A small image deblurring model, trained from scratch: 32-pixel images, widths [64, 128, 128].
Rows from block 3, named by matrix and row number. Rows with one number belong to one channel. Each number is 500 + 25 x the weight over its row's rms, rounded and kept within 0 to 999. All counts start at 0. Numbers have three digits each. After the name is the row's rms in percent of the matrix's.
# convs0: first 3x3 conv (model.mid.1.convs.0.weight, 128x128x3x3), inputs 120-125, a 3x3 kernel for each
# convs1: second 3x3 conv (model.mid.1.convs.1.weight, 128x128x3x3, transposed), outputs 120-125, a 3x3 kernel for each
convs0.7 404:500500500500500500500500500500500500500500500500500500500500500500500500500500500500500500500500500500500500500500500500500500500500500500500500500500500500500500
convs1.7 038:485500331500590500500498500500500500500500500500500500500500500500643500500517500500538500500500500500498500500500500500500500500500501500500500500498500500500499
convs0.17 297:500500500500500500500500500500500500500500500500500500500500500500500500500500500500500500500500500500500500500500500500500500500500500500500500500500500500500500
convs1.17 590:500500500500500500500500500500500500500500500500500500500500500498500500500500500500500500500500500500500500500500500500500500500500500500500500500500500343504500
convs0.40 637:500500500500500500500500500500500500500500500500500500500500500500500500500500500500500500500500500500500500500500500500500500500500500500500500500500500500500500
convs1.40 406:500500500500500500500500500500500500502500500500500500500500500500500500500500500500500500500500500500500500500500500500500500500500500500500500500500500500500500
convs0.57 157:500500500500500500500500500500500500500500500500500500500500500500500500500500500500500500500500500500500500500500500500500500500500500500500500500500500500500500
convs1.57 239:500500500500500500500500500500500500500500510500500500500500500500500500500500500500500500500500498500500500500500500500500500501500500500500500500500500500500500
convs0.63 189:500500500500500500500500500500500500500500500500500500500500500500500500500500500500500500500500500500500500500500500500500500500500500500500500500500500500500500
convs1.63 127:500500500493500500500500500500500500500500475500500501500500500500500500500500500500500500500500500500500500500500500501500500500499503500500500500500500500500500
convs0.68 203:500500500500500500500500500500500500500500500500500500500500500500500500500500500500500500500500500500500500500500500500500500500500500500500500500500500500500500
convs1.68 361:500500500500500500500500500500500500500011500500500499500500500500500500500500500500500500500500500500500500500500500500500500500500500500500500500500500500500500
convs0.87 319:500500500500500500500500500500500500500500500500500500500500500500500500500500500500500500500500500500500500500500500500500500500500500500500500500500500500500500
convs1.87 355:500500500500500500500500500500500500500500500500500500500500500500500500500500500500500500500500500500500500502500500500500500494506500500500500500500500500500500
convs0.90 204:500500500500500500500500500500500500500500500500500500500500500500500500500500500500500500500500500500500500500500500500500500500500500500500500500500500500500500
convs1.90 402:500500500523500500495500500500500504500500500496500500500500500501500500500500500500500500500500500500500500500500500500500500500500500500500500500500500498500500
convs0.103 117:500500500500500500500500500500500500500500500500500500500500500500500500500500500500500500500500500500500500500500500500500500500500500500500500500500500500500500
convs1.103 108:541501500500500500500500500500500500500500500500500500500500500551500500500500500500500501500499500500500500500500500500500500494457500500500500500500500500500500
convs0.106 235:500500500500500500500500500500500500500500500500500500500500500500500500500500500500500500500500500500500500500500500500500500500500500500500500500500500500500500
convs1.106 219:500500500500500500488502500500500500500500500500478500500500500500500500500500500500500500500500500500500500500500500500500500503501500500500500500500500500500500
convs0.116 434:500500500500500500500500500500500500500500500500500500500500500500500500500500500500500500500500500500500500500500500500500500500500500500500500500500500500500500
convs1.116 195:500500499500500500500500500500500500500500500500500500500500500500500500500500500500500500500500500500500500500500500500500500500500500500500500501499500500500500
convs0.125 348:500500500500500500500500500500500500500500500500500500500500500500500500500500500500500500500500500500500500500500500500500500500500500500500500500500500500500500
convs1.125 420:500500500506500500500499500500500500500500500500500500500500500501500500792502500500500500500791500500500500500500500500500500500500500500500500500500500500500500